From a checkpoint of a small contrastive image-text model: trained on flat shapes of many kinds, plain or patterned, on busy backdrops.
Rows from block 12 of the image encoder of a small contrastive image-text model, named by matrix and row number. Rows with one number belong to one channel. Each number is 128 + 32 x the weight over its row's rms, rounded and kept within 0 to 255. All counts start at 0. Numbers have three digits each. After the name is the row's rms in percent of the matrix's.
Before each channel's rows are labels from the 100 images, of 14976, where the channel reaches its highest value: "colour at peak" is the nearest of a few named colours to the mean colour under the peak. Only what is clearly more common there than usual is listed. The data: flat shapes of many kinds, plain or patterned, on busy backdrops. In brackets: how many of the 100.
# conv1: bottleneck pointwise conv (encoder.blocks.13.conv1.weight, 64x144x1x1), inputs 0-143
# conv2: growth 3x3 conv (encoder.blocks.13.conv2.weight, 16x64x3x3, transposed), outputs 0-15, a 3x3 kernel for each

colour at peak: brown (53)
conv1.29 100:135159181122137121166142084117135126119128145175146154088118099196125096108136115185140124178135128104077161129124119167125123143119107148134059138144089114129111169125141153165128129118098116184081117112070085096119146099125137132097110167181135101207107160161137130119130103128086110198155092193103081125142093177095097166122129101125133083187159072056110079100161109132153221124128072075129156123146158124131137080117078094195094
conv2.29 104:105147145100126117136114109135105092102136157073118099112111083136144096104141107181190145137125131123107110101141124135175134151171129121129107136144152126135131131128147120117144128124137104151147140150161160128125116111126144142129115139121097115109123122106115116115147164183146172201165179174137161110142126155109121113136087028234231091143203135176161193190143153183142128069067079198154112232188126119119134106137133125127139

colour at peak: orange (40)
conv1.14 100:167152188078125119163123088101163113125095098105120115070128089142125163161120120124096117130157123134123162143125140122129103097144154092178087115161141117166152186096095166151184098121139165126077083111103098119069136109107141142092118099165108164098088143165134148138168117117092112073110179098141152124166124144124132150120075188140144108146128125125072187112134157162151218094088144105112100089081196117072082202102144229135157
conv2.14 100:098101133114103143172162207158162085115155091098123101080075074106168148116188157211174169154077098110069098101108156108155166126126103076129114100157144075111131136112083141126115101118103107100075149138117121092118133117078133106051114108085168141141170117132152137175135156135165167137174157132099130148084132152088114113138127104167180086105108078164121124147092084141178154079124144165118097175115046071120093118135135155154119

colour at peak: orange (49)
conv1.40 101:131115136146121131103136133185154176071136147120152118098108113162169171064076103148060117140101116159146135139106107141111143138163086131128173150131118149117174154108114138146158120091144138126176102181129144166110096162116164135110048155142113178155054145121109100122118137114074118108097102197169118062140127175130101123155130118144148152114126122174133133111130074088151193103115159255187101062124119137121078172100133118074104
conv2.40 091:078106137134125121198133174174139152144146151144138115110132118093182160094205134144105090165116138135162183114133098108191178111193170085113095082160142100132150162169102155167137068086091164157157171090073159101083101103062101123064117110128149136166180152187158144180109126142151166158137132121190130100104088134055078083153148121163154119139097099106134153120096117092128167135141159132126126108134131081081116115137106077102119

colour at peak: red (37)
conv1.18 081:174122074114138141126178148153139135169046122135111110125108164137083165159075149127122133141090127126132074144124110151115120129146111132112158108094097147134101152091120087153086154108099129139136120113127154171139113085073144105119150147140070129155163126130148119181157081096089176087114175126152139117082181160113135150186103129175160115105177136146095212128145179137109220128106126141035113147073139146165124101106101238175106
conv2.18 092:145175127147153087084090071147149151133135138157164173116078085152110121130112137143124100111116118131161142091129140110143145111122088115136143123110143109125149102121112118147156115099149117101040121137083170148102138090059139081054125065052176173218160133180170148181094113073133133080100103082117138127121158154087117130144137184135102153195125132113059115100092104124124146105118178086073125171129155114088067127104096173165102

colour at peak: orange (28)
conv1.11 106:115124097111131098141051093093126104096172105033130153090139139124178131130118107144159102085130181133133150141121128118170035131147124202118107117162129084137148091111167137110129138112122102074128086185127102129127121139120123116151084158109117155137144100121098161153135153116058173183112092140102134139121165106121107169154187195160178196167076103191100107151078113132166188180120152132065147112104159123110171102107088140132090
conv2.11 100:150155141154132151078049117182136150138117142115083090107101130164160110168165117063097107091156172185214165119163172114142157089108109108101120130116085119140112100133136110126181108126168051114120111158129130169152135122182134070112187119098108106074111098116110099118123150106124188149123181163131146141101100150079128169186210168141152131089064109086100086129110154166178161128159118084122151113125155101073096147149113150151110

colour at peak: brown (51)
conv1.62 102:119151166185134137161091118136102126119109087167098170135124149135142139078082139145176146134137165053129141107130125134124205197065112113127155164136142166096139118126091097093147150075127101174155158094127072186110127063097123156137085146141098077104146149125063176111145168082196113158141128072120090133129104182149107127104104118137184121084158150140136156093064135127134061149156141142124131137092146069190099060148162132106116
conv2.62 099:101132134099167185134184129143132127169122128140121147107115139128144167148182216112120076173146076148112134152098123111170162147163199178178106161131117099120142144174125126172110162159139190134114191160082157077088089148134118154141162165143085091096099128090107101035162133144134143147122117104166162130192143136169137147080063088114133162160206172149162165168150095144091109096094126135129113162165133152135156125087134124150170

colour at peak: orange (38)
conv1.44 101:115116126105146157100080133072138155125088152201148176111140152118139144111132118090116116122103196099140163125079127122113148213109128111142154099136114146127087145145132107112201126111134160143185111072128119126140066138116128136114114085151110126131119105174108102122104148103091120077130123130148100125142058085125101148094078119093056148119089135194131093190151109155168104069177127143076083134132120159163146136207143242081142
conv2.44 112:103126136111158160130133148215185184185132148151101113173147106154116122139124167145166119176121086158124108099105142118164217139202255152115072132122126123119091121105083143155083155137087111122121115113088128125099155210189145187149117116104109154146143146104138140101112129115110104088115106100131129149177164159197158133078089112122149151134133087103097079111110049088092129105116136112095125170167172148132123131119120131124128

colour at peak: green (34)
conv1.59 105:172156128111122160140140139155115140090140136095153100141166079080143087071115121153113161102136101127094140120117109098124168117115114112152150121099138098101183113134094148114155143127128145109178180142139146128141102169155139108152068151127109099109102119078096169129159173126168095075143094129085103183201140108094098191087141185109106061106114130119181176123068148202080105189193097071124178150157069129179162137189104091127100
conv2.59 094:110111157132124145166155176178162070160110045108087053109076143201141117167127091108120102114180140121135118138114091114129151121138120209196122140132111110129136159165090128148119187189159134121103152161147134143135112100117112097109144124121091112144090112116041039031123140123126162150117150170126121095148086081186138144178146162109086121112133184153176127154160115124138125122077127164112117148153131169118101181128090136127131

colour at peak: green (25)
conv1.45 089:167139120090128136131132167148160135154140160197131132137142110103157115161119135136134127155134136105127160143128089162080181126097135153108142122136088160093136118073093144094135143135120166166152112111084096144155104184169108076125112093125125135189093151177123132168109066116090135120080103178131103102144109124107086172146079173124105097182149115153102117052172115116061071074102119123068086238134169107141157149029125111093141
conv2.45 095:120086092142165145155155126089081112113121122095128146128136120102127089102087070105137139146148140138147119165153108119126141097135146145168173150148136135122142131129179138080142160129180116112146121128199104095142135156157149172153120175183075070073107084093105091059111098141142124183136135154085150122112133097124124119178131128161121092177150111219237204168164092113089039177135136185118126158118153113152161111152164101134155

colour at peak: red (25)
conv1.46 098:141113091127113106132117093134100121097093122127118134157152144100118096122129114107149124117091160111139113138119152100148128150122133132112149139124117111122139125143149132124125167130117167117142128121147181120121097089093157113118151120090142157119062095127107140157134171233122131125158123107126112215084114094154127102107106170127138192193121130076084140102157088140105049111216113086168160255117093134185216128122120108109169
conv2.46 099:184155160151130141132123143120148163174123120173123108053097194081073120089090081077098079083140108161157125135095079105127112077114110217156144207133130174147167041094097068108092072136142052092124083132142063106143123126124116133124109097122169144120152130106190145092106114101112140121112119120113111097084092109118137164111109131072053129099100147104127109139147118157129141148144131142121126193168160117141144142120160148153144

colour at peak: yellow (26)
conv1.20 094:116099095150132106117120160205142142090106100146133104130091191143149120132134133130130166080207123144138179146149148102100160146153112128133157106103126122154158157168126239121160121105110150148169083090138105142117181135148080095119119097097113057190109142101135111121099085160183140107132140088128143159122123085146100148094098172118158068148136087186080095106117142182086010092093134155124129152126100106130147069162126093104140
conv2.20 100:133104096162152149206204155206170130188122086152127129149132155102120169125119155105120095166149070154132081147102115130143137156164138170156123106086087098071078174130131164120062161132093159146143152129123121118106100160184098190178112122163090094054135148094108103080147167153170171144151119124142166149153133123181103130154124115140102093105101120136157145133190179093128190175139152163139097182160137170171178133123148117139144

colour at peak: yellow (25); blue (25)
conv1.16 099:134102146104127122146151162086128122158096096148066130079160124130162151154064152121224124176094205155163146099125175103157147151102116110145152150173141112142100121116166060107128155145172121145079127116137105151153187132089114119085113063156170130123081103080128136133081103100135133160110119156128111098129120173154076131156169074130093097147069149119075133089150078084138174163091160144130055156121167102091088120068121085150097
conv2.16 103:129142160108117168137145128038082083098108103107115160043083137138157149179160156107131135135141142152189158135121122116157173153155109142209175171188151111151146107156176120141170177173177116139101141212143120142077153160194164159176126147171097067083112073109095094094170140154116138191136158179132131129119140113112112119108128142121121148157138163205151152179131122123090106094091116144119142167155146116150125099094111104121148

colour at peak: orange (70)
conv1.31 108:153156169118155153132228192138128084162091078101101101177162136149145105144079123119111132119167112176081165169134149126161137073157134120168144091101138109130118131175080092156149103110134139110113171150100118073153122136074102102117178167150147196114180136143171096082144148087168140070089126113125155134122127089109131109099081127206082132141171110155127156124153086107120141108196140097081088183121095149046146143117139150119092
conv2.31 093:096111133136095126179150155115113078141158094098114101117058086125086094169164137174130113147149187105111151069120131068117098132123077129207220125123141131149159129163122111188119121139165107123090136183131116126079193121050196118091130078091140123133134147144084089117114153125126174145158178132122187159122146133102069115175171130137092083133091086182129145132129142118118129095082070124145102148110074124133120164096123171166138

colour at peak: orange (26)
conv1.42 100:165125126099159158105134165156126112134117134167148133148127120117154063141156070084076134133091117175080131120129133169150173055164122128118149125063153106162111117196083121074163120148130106121066189133175091106196097149148119108120177115094156066103140094136123144146100133141115214148170172197079133112112085110107162167136103117074176144086097128104117107086116145140158127176130080101133148091077130149118072097160147133106076
conv2.42 092:114096111128108146128132141102103070196161088172162102118089113123091099150140118091086089119125122112166155127113113129126115142146153103117128125111092141146134160149200148135150145198155167142143127122159119066087141154202128126176124125133068070069098097114077083122211169123192182110181171121156170129144143104110086121130121137198131140145144151143155189075114187092097111118092069167116095181097064103127109112097098126129122

colour at peak: green (27)
conv1.33 109:145180149120176128111110105094152124121142185151163111134075082122114129097135102119096122146110113138157096146136108103084116121095134130140110124148169159129151211140059101113135083139122175159075158155126178143101100131139100141151120108180071184139149105129109168138211135082077104098067168187104141081162091158102103121165110136098096152100195107116098101147166130117148102132138174082136111103213134109217124099151129128160057
conv2.33 097:129129164140152160149130153198174156132143097077069039147101093150188143109132131123146184173133166149081129083064028122101142087110136139118103115116098137143124124134153106137206126120165128165164144125153169164155150169121100138080123119135108145114120121092087077064113108126109109092126174126125147170126132162086115162072076100090091100159163152169169169156136161124114126144128097087164188062122154127104121144164167137117168

colour at peak: orange (44); yellow (26)
conv1.5 107:121134177123116115120095085088137148127156158123086107140126092130124134155154134121148167147159133095126186157156191112188115133100105100119144128113140144169139113087126071107098102145166130068115124100103170116121144089138134131176094128156131136138206116108141085107115100117174119123139099092185135126141135075141248116130112137176119115126205128127128153098107182114124065100083163105082074090141108095116119199087204142111220
conv2.5 089:112091106106100109155173159147157162133146114105080042162112089172130116141115132185206163134118120136104126164160176164138177113110104085123179102126148151152136086124179047106170113142171146136085121130096120137140146121095166141145170177198096119099075113108074089123173194194143144151164157147116170190123142148121110104133154100136153114087072056145117104141122140138136173079100100093102110121165158146114091148126080168144120

colour at peak: orange (31)
conv1.8 101:075150172104150157131091105093164107105107082097066109150114117184167187105136132117131083178133085101125182122139153209131112158153156114162139112154088126176095151136096084131182066119180112170124120097086072140152126107113152187091100165162094117123098139119110144124130098126180152101189138145121058120119074142132116151121106085077128081120122160117105161123100083140113198141092121091137184128114134111148160100135146119217075
conv2.8 102:117152145105117141162144175111092051130159091101147106122112111131126155109150172189173148121105116120114099139139101146161139163170139120110088130129097119121128102142126117132099105125113166144134175159136122108111118093140147132117143135116132149140136141133155151124157169117139183141141158131123139126129136183107108157113070039196198095151175144146133187157153156166130126039056081192140085255225089106106147108101113143129120

colour at peak: orange (51)
conv1.19 104:130106106127133129144095113122136149113118112081090167122167107118178160136117128131132148130137180109112133133098126108142111157117119174130112116126100168139091150124153087162106106130140095128128094105131109166125149095120140116134152105122100116118174205125117159124162133098106136116116188179144200156190109064086096147139129125083124153212088132085074090124094146151057095230214098137215132152119091077092193171081180103119129
conv2.19 104:186159159144120154089093141183101071142121083090103074105144189119124122127122104051093117067110125172197164119131091111127133094072093109105097144139099150139123084121118101138108052103115113124139142148158065101143182169157168125116181155126174160116139124142180160151115121097100131123086101071112125143063085163079128204159138154104106140096099140103101112141120133226178096113156163084092129159137150099116157122125128104123125

colour at peak: green (25)
conv1.21 092:085089110144105136152058078115199129136134193182137086136138114140113078140150109142084142131157107124122132095101066151117114121135119130097096136135142123117132128125078099114150134172097162119096054075101128121099157131137096114116178104093126115158141144205150169105145086127142154142132093181169161097139099147158146134133059120120116177114176109126063102090192140122145112074110150156143064137118199043159137206143083117165101
conv2.21 102:143108151148123155107168172115094099114068084099095091102096088111126118121125123146181177151124149175136133120137155122146179141180151102109144160136136162130118119132182095085203130139162107115148111131178108158183162145148138116121115109153092071038077054045068049045107140168136146176129130146089116118082152138087157135131110104111101111139108105172154159159123151139133179166139124136153144109064111131165154139177165128112156

colour at peak: red (67)
conv1.4 113:164075052077172135145104114134095127186107137161090205150116178153043060117139134123151068128175140125159098150150117188087161161138162122126199125168138129079101137164196119174063190128105137149134124112190141156146195137104151185096120115148134159166088119091118153106122117144149138117103152128147104086132116119111115164104145118147106154122082121084126094132147135143177137092095098152126094058171103105141121175106111116127136
conv2.4 106:177180048190168030073057018122122180094104157112118141109149144132148144153136135050024023114134116170209172125146101136158117140134100104107105059078104130143139103140114141126093131132115155145152148160142160152126124108127133106118130133144141146140145127133143139150110105116109114124107109099149123130133113152087116146107142178064073153125106155152154189133121154119134130140149154104109158107129166136122116116109125121131116

colour at peak: green (46)
conv1.50 091:102117140122119129144198205158164151174072127188102131114149168101115133111041144158115136128131132154127097074094096128147179110118109155101186121120141152106185141144164143137149150105121153189148161147125152138141170107091121119101154109086082119122116094167131178086145150155107172089083118070137079116109102107096080142142116175126109144105135111204098078138094117109145083142106114149096164076117106080168111062203061093096109
conv2.50 098:107151127174182173127144151210188130174146100092099108155152111143118125150128158098094092133106108135136172133097077185167141176178189121105126127086108103113088180120103166128049149129112151125145132111127156135135153195193135139164070057090082134108103127103083083078092121122128143158148159139137138151136137119170163155171154162159116144146132140100133128077133157145152174158132118118146126096103115197171176166119175158178200

colour at peak: orange (32)
conv1.52 110:111189154128139176151152103166173118147077119185167109120078108206146108150122138142121163160194116125036177127137123142119154095161135090147101084131139187208188127189119173135202130145140151195098145123102080156093132135154139142131131157142144094113089133189152101146095085147137158120116123128143135074145079092166111142122113124118130128124105079145117164123079132132115159102093098052109178114093141111106100088074088128106144
conv2.52 100:126128117097123154151149157134109086173167108161191129127143161100128144098105119161183114136129092115118110129119122134141133139124108191117094155139126136132142129092102124106089142148113154164131158127117123092107120071127170120082145139122112138122142154123147141122144144124156183160164163141139157124122130127136128119138062048238178097126125087157137188115070142121091126110051055208111026218153046140111122162142139154164160

colour at peak: green (32)
conv1.63 102:161157135121153127113140165117159159154109135125109130125140142145119064130103166118116089147076091176109100178109105171121120104166141120119158128102125153097138105129072082117113090143148118106156153131124132138123152177127099131099144139172135136083098054063124146151161166159111107048108196083122128108094129162100101208140134092178145166172096144179164183108077105097173112122147135252165087111102117068115104194151111102128110
conv2.63 107:152141074172124072131102117141152138167136089118098089128098107132149103181213124099072103115095173135163233104098071127154121150205152066121150072124153112139141176156132170182115066119114122142118117132100094115101143122114140123126116086137132128113165145145170138156108126127106112124087085071152120140129129129072054133132159150071095146106078145122111134067121130049090167153141123103120146058142181125163126104122145089097105